A small spectrogram flow-matching model, trained from scratch: widths [48, 48, 96, 192], trained on simulated sounds of rotating machines with and without faults.
Rows from block 2 of a small spectrogram flow-matching model, named by matrix and row number. Rows with one number belong to one channel. Each number is 500 + 40 x the weight over its row's rms, rounded and kept within 0 to 999. All counts start at 0. Numbers have three digits each.
Before each channel's rows are labels from the 100 clips, of 14848 (inputs lightly noised), where the channel reaches its highest value: "top examples" is what is common among them; "band" is the frequency band that holds the peak. Only what is clearly more common there than usual is listed. The data: simulated sounds of rotating machines with and without faults. In brackets: how many of the 100.
# convs0: first 3x3 conv (model.enc.1.0.convs.0.weight, 48x48x3x3, each kernel summed), inputs 0-47
# convs1: second 3x3 conv (model.enc.1.0.convs.1.weight, 48x48x3x3, transposed, each kernel summed), outputs 0-47

top examples: piston engine (56)
band: 250 to 500 Hz (52)
convs0.25:506436520515465436545468480511498482489482550565483466512489513469551495387443549483429488547507462416519464526473543521500484482528574498447523
convs1.25:417478576436490497494500477481499495487501543467491512385495515504468495537404426506446558427477521506458528528526473513500480516494469480559535

top examples: reverberation (100); text has "room" (100); text has "reverberant" (100); state: faulty (84)
band: 1000 to 2000 Hz (50)
convs0.8:526437491501431524481496539454512487542425514458550463471558452583442483496517505586436496535463526487481496478558462536478440521471562491519491
convs1.8:566500485505513506524481541460556468520459432479457476486482473500575461497516477588463417458484533460522496515551504598473479518528530438435494

top examples: piston engine (93); state: normal (78)
band: 0 to 250 Hz (94)
convs0.37:503501447448485463438422449448441441431504484474516464527549520490455490466457464454456441509537500590553489495473459474438476518468470489494505
convs1.37:530467514573478469585545551557570448544488522557528488456475604500512480497521563473558514476450521484452450527532543522511530519512470481514499

top examples: turbine (35); muffled (low-pass) (31); gearbox (31)
band: 0 to 250 Hz (46)
convs0.47:511444533491542522488505493452501490517538487496472484518506496436503509546490519453509515505596480424549488556655508527497486462538536475502563
convs1.47:505547480439465538496544553467555467435469475501546470529458490425578508499433470531502470483462507445425484495549449469478485480470441495463439

top examples: piston engine (62)
band: 250 to 500 Hz (31)
convs0.31:516421490557477511469483524526529526490537472513441557512484523505561495524502437593532475507497456501500496478469547505440495572502523451510373
convs1.31:538548472422471496499527487469447566509478587501458540473464503490479537407471501531514517555507498575474486525534529425528482524478445546536442

top examples: turbine (67); thin (high-pass) (41)
band: 250 to 500 Hz (53); 0 to 250 Hz (36)
convs0.29:494479474427533494533531496536498508401591466472523517494551425494543556553531538487511532483515517499463463565460465572489479514449537504448458
convs1.29:530519456489514527511479485513495547496457540467428481559502463480483409451502469568475451550501503549533495474459506435563543491485500393469554

top examples: thin (high-pass) (76)
band: 0 to 250 Hz (90)
convs0.30:494475507550393463463524406550572501518504548526435524526543527495470536494532467453481549527539445490512502489600542512475527453505510492508495
convs1.30:500498550515536497485550487448635477510450489460530480474428471460479460527478500546436498520482488459509518466463491431473517474556512442443555

top examples: piston engine (65)
band: 0 to 250 Hz (64)
convs0.32:421562426515521530500451514508571505489528463504528526465483477476452499468510438488412553464480483529562460463536491519451491522402446494492469
convs1.32:586468521611493506466459494495536505437492550521456423523494474494520475447479564540476470566497493513488449499499501539476454589499508442499528

top examples: piston engine (41)
band: 250 to 500 Hz (33)
convs0.39:523497481559477555505521466437487498552488575504504501487440497510402544484476460394520529486503528562463498522481435423527502515428483507530509
convs1.39:525505505509504519448547503502487494564374523525501512496500489570487439512462505526536480519458585460517497376554563522462492490512511490483499

top examples: state: faulty (93); rattle (78)
band: 1000 to 2000 Hz (64)
convs0.18:392522503507592504505493473425469467526483467577516523525553526468458527488546426526422537476477444542531517500502458478503463541469463513490513
convs1.18:530524426533511556499528523476483466481477534474472453490478545492559497447525547569493493512520538471418424501449489520417458516466523442441562

top examples: state: faulty (94); rattle (88); turbine (37)
band: 1000 to 2000 Hz (59)
convs0.1:447499497455562433483541553443491499507530445500430529471530423500514472510521472470475551439547448466540479501469512556533397532512485472474532
convs1.1:583460495476447427479547536451436532479502536535543505566556444511522464505486460569530509547471536502514548500533460454451533578503503481516537

top examples: gearbox (68); thin (high-pass) (45); turbine (31)
band: 0 to 250 Hz (46); 250 to 500 Hz (41)
convs0.45:512402516565425552528528449444507527502426519528519502488446499520484486546466532534533532568446492576510500428516523455507485496493524449524453
convs1.45:522502490346482464404492493531469518515516510484430516455520431534493500489486419468487539529540577555511519498503475501506482501516521518519536

top examples: reverberation (66); text has "room" (66); text has "reverberant" (66); turbine (63)
band: 0 to 250 Hz (72); 250 to 500 Hz (26)
convs0.13:514426484496490509463442549522460427491481462526493419541456433533531491528444454395515432523474477506502545475492513493528527488571447509483504
convs1.13:498583546483447507490544507504472521508487530545517542493472576519492508401476479462490564601483505515468429476520430530475486567458466489483486

top examples: speed: slow (80); turbine (74)
band: 0 to 250 Hz (49); 250 to 500 Hz (30)
convs0.12:478569518510487566514585462500561470465477520522528442418480456458509490489526513437510482487484500475412508450455486459510481503470417488481423
convs1.12:535458454441511531484475456564481541494500505533499460544510408492511516464463541393520525570555512554546465571525473552525527493542508525490488

top examples: piston engine (52)
band: 0 to 250 Hz (35); 250 to 500 Hz (33)
convs0.19:503461500539460522475509455535502519555517550535436495544465496596485452462554464470547536491473508556453471414524485428461583518506464490523503
convs1.19:542498474461502491563547494541517499482493456446491553518463472456508489486426476540440546497489544531507506554425566503458516494529536408444580

top examples: rattle (39)
band: 1000 to 2000 Hz (41)
convs0.46:448562471506557528561555478481488484525496493499580544406566509524566560467524497492473565507540556475554520503574519518549530523519498506507473
convs1.46:524526464532483573483513506459534476452521466419489497538449513475506457499451507521389420488468422460472472506461435469481467498459551471475521

top examples: compressor (99); speed: fast (63)
band: 500 to 1000 Hz (84)
convs0.16:485532517415553532484516446389527478456464455510470491476531555499471475509495514521506498487537515509507409501516410505507479457465483479422428
convs1.16:611501440506507527474535470537449477508562473497482508468435507485497536383540572441522499511476544501502473512472539532512537553531446482470520

top examples: turbine (52)
band: 0 to 250 Hz (71)
convs0.44:526432492508490537479498545491496505415488525486499485508512450429481447488449453513528527472523493417579532543514479488519482463554504434476615
convs1.44:514545495461373508506507502487487460480482479526513529504518453428536517500461441486575497502443541476498496529490520511520563470511427601465446

top examples: rattle (64)
band: 1000 to 2000 Hz (50)
convs0.11:385495461499535442471519419512474519465494520498532487557555469488510557438446439516513432484534504567560496545508478506475485468478468441495516
convs1.11:576501501543530456545531502494456412491537540523518456490474528456471455478530559538524546535480498479408416459479410503505517473489510458462485

top examples: compressor (41); piston engine (32)
band: 4000 to 8000 Hz (67)
convs0.36:450497465476530437500417456446410484471516399483438516506482507499528530500542564537528502486523458492504513496527471530566545469538509483429453
convs1.36:488534520532505524469543589492527481524478536439457556481364531503496451478544510435458474546499552500462502512535529462495521497459427478464508

top examples: thin (high-pass) (42); turbine (42)
band: 0 to 250 Hz (70)
convs0.0:529421536480495468453516453478508510461511465573431442513480498458469479560494474467461464483546509487490463510556542508480449518460510376537448
convs1.0:520470498412420457492484510476571500517514569544489489504486412445488463516483432480504572531471542515559545547511541514502530545522501506531432

top examples: turbine (58); thin (high-pass) (48); gearbox (37)
band: 0 to 250 Hz (100)
convs0.5:499452518480567484514498522476497506451506504553522506460444526602549561504506509471536490481479500539499510538365509555501476538473490497531408
convs1.5:461540490472453523446496500429494504489545468420532463524507424496510463478478487555470471576545491565522516489393460483475554521562501456487492

top examples: reverberation (61); text has "room" (61); piston engine (45)
band: 0 to 250 Hz (95)
convs0.27:452462529514466451455352511506490436535531484489435505495466479480490524508457542419544486513531570495495531517497459530471510447545525486475534
convs1.27:438614457527454496474516490527506474479446485535511490474496609543459537509476491445493523513415513444492474459563544485465488548525480528534494

top examples: piston engine (42)
band: 0 to 250 Hz (42)
convs0.17:543522502534479541475506460474524482467429486497500356459474506503464490472409490362471456514501477487511501528527476482497508485485511525515514
convs1.17:587443471487560481540522491589486473416573525523479448563445453481530481493517516451492549488502494544494506479510484498537474499533522557510583

top examples: gearbox (31)
band: 0 to 250 Hz (55)
convs0.40:521524531464494490477484460541485557437525466519469533500508523458598369482461510485525490481489521518437513405472542465497508431460494513523501
convs1.40:502482507511545485493464474393533516485482525514511439476539490461497514491502481476382517495473507468539522498505375481487455586566486521500518

top examples: thin (high-pass) (53); gearbox (37); turbine (36)
band: 0 to 250 Hz (92)
convs0.3:508419516483527520492476570471430518467482499510495506491474502632469458520522500491502502508494455508517493534339491512523465507477526509504479
convs1.3:509544494414413487470522539463519443478451485511491524500504440465545517512442462483523490488478541458465482511401492496475550442510449578456456

top examples: reverberation (76); text has "room" (76); text has "reverberant" (76); fan (43)
band: 0 to 250 Hz (77)
convs0.7:492486504530465518499512521472513506546456550503496388492481517517446510525492527408538470537485502497506500382525519372538527496502528485519478
convs1.7:543526496447524509488516495466493561424551524508463456563438492456523516488479395470479539549507484510457522492469435469442411518480471439486503

top examples: state: faulty (85); rattle (62)
band: 1000 to 2000 Hz (56)
convs0.34:452459520461512499474482478589442505538492577515456512531517488467551474571529463508577519502416514559482514503401536518552504471471530519505479
convs1.34:471585494453503501519571571460542473479499436478517495476436514519511440481433497556419481523516460497493468510548494443521541537509511410462479

top examples: muffled (low-pass) (28)
band: 500 to 1000 Hz (31); 0 to 250 Hz (31)
convs0.4:481533478432470537472477493526484510484432527421542517467510552557475450427487495536452514459482462569474471484448546483457568569499475571508503
convs1.4:554504505598523453575525461548460471462522520534475532533451492515591515437512469502508486517513452524472451465437491501496428515517559434515523

top examples: gearbox (58); thin (high-pass) (48); turbine (42)
band: 0 to 250 Hz (100)
convs0.33:457435505493453488494482523532553505397474483524450466489479516514432479499495474520469529460486508524374514503431449427496446500528479457470528
convs1.33:532560496454554487476504500502594526521506515501528484507499440501572455500477521438557475594545503519566552434512523540451495535538540475553519

top examples: turbine (34)
band: 0 to 250 Hz (45); 250 to 500 Hz (25)
convs0.42:482538512480488553482516367491523544471518601454565522475524526569496501531539449494496547476520456547458514509485521527467526523506517562481556
convs1.42:559522503468468497519511504446432496488512435486527506523439469553576495452480482561466444473492479487519523506532446468495563430533480539481614

top examples: speed: slow (85); piston engine (80)
band: 0 to 250 Hz (92)
convs0.9:524432521529497507425464476509425476462505447574489489568528535430525526463507442531430497513550515542564518546452475552513471465527462465513518
convs1.9:550506439504489511483554571536491444483519565475450502412460595516531478496462503536427499471447476464468427522545515500470512511492563484529519

top examples: reverberation (81); text has "room" (81); text has "reverberant" (81); piston engine (48)
band: 0 to 250 Hz (74)
convs0.20:556475490535447543487523479477538506513500525491521403550461483552482436494490492371472447475508543561503484461464535474492529457539560474483540
convs1.20:522524484411486486517540452534533476433464476504524517510514498523466563537428457459485526548510426470512510557477496567538533491506493521412589

top examples: reverberation (86); text has "room" (86); text has "reverberant" (86); piston engine (43)
band: 0 to 250 Hz (69)
convs0.26:454492497446436529481500418545503546466542556424433512467512523501550483492537402463450528476531532562446506452526512448502516496483450520511502
convs1.26:561485507497489460574497520546528475515461481541490561492385487502583473487513512493475504511484494509551440569563530520454556451539545449524523

top examples: squeal (34); speed flutter (32); piston engine (31)
band: 0 to 250 Hz (40)
convs0.2:520514488541462525454511482520534534505556570442502500506533479530522459492504461418468489504511500543470485417468537465464526587457518470556389
convs1.2:579424512480491491558527490569484450507474492532528500555395431489532518506515473517500589492476557501534521521453502514487529471491559449522440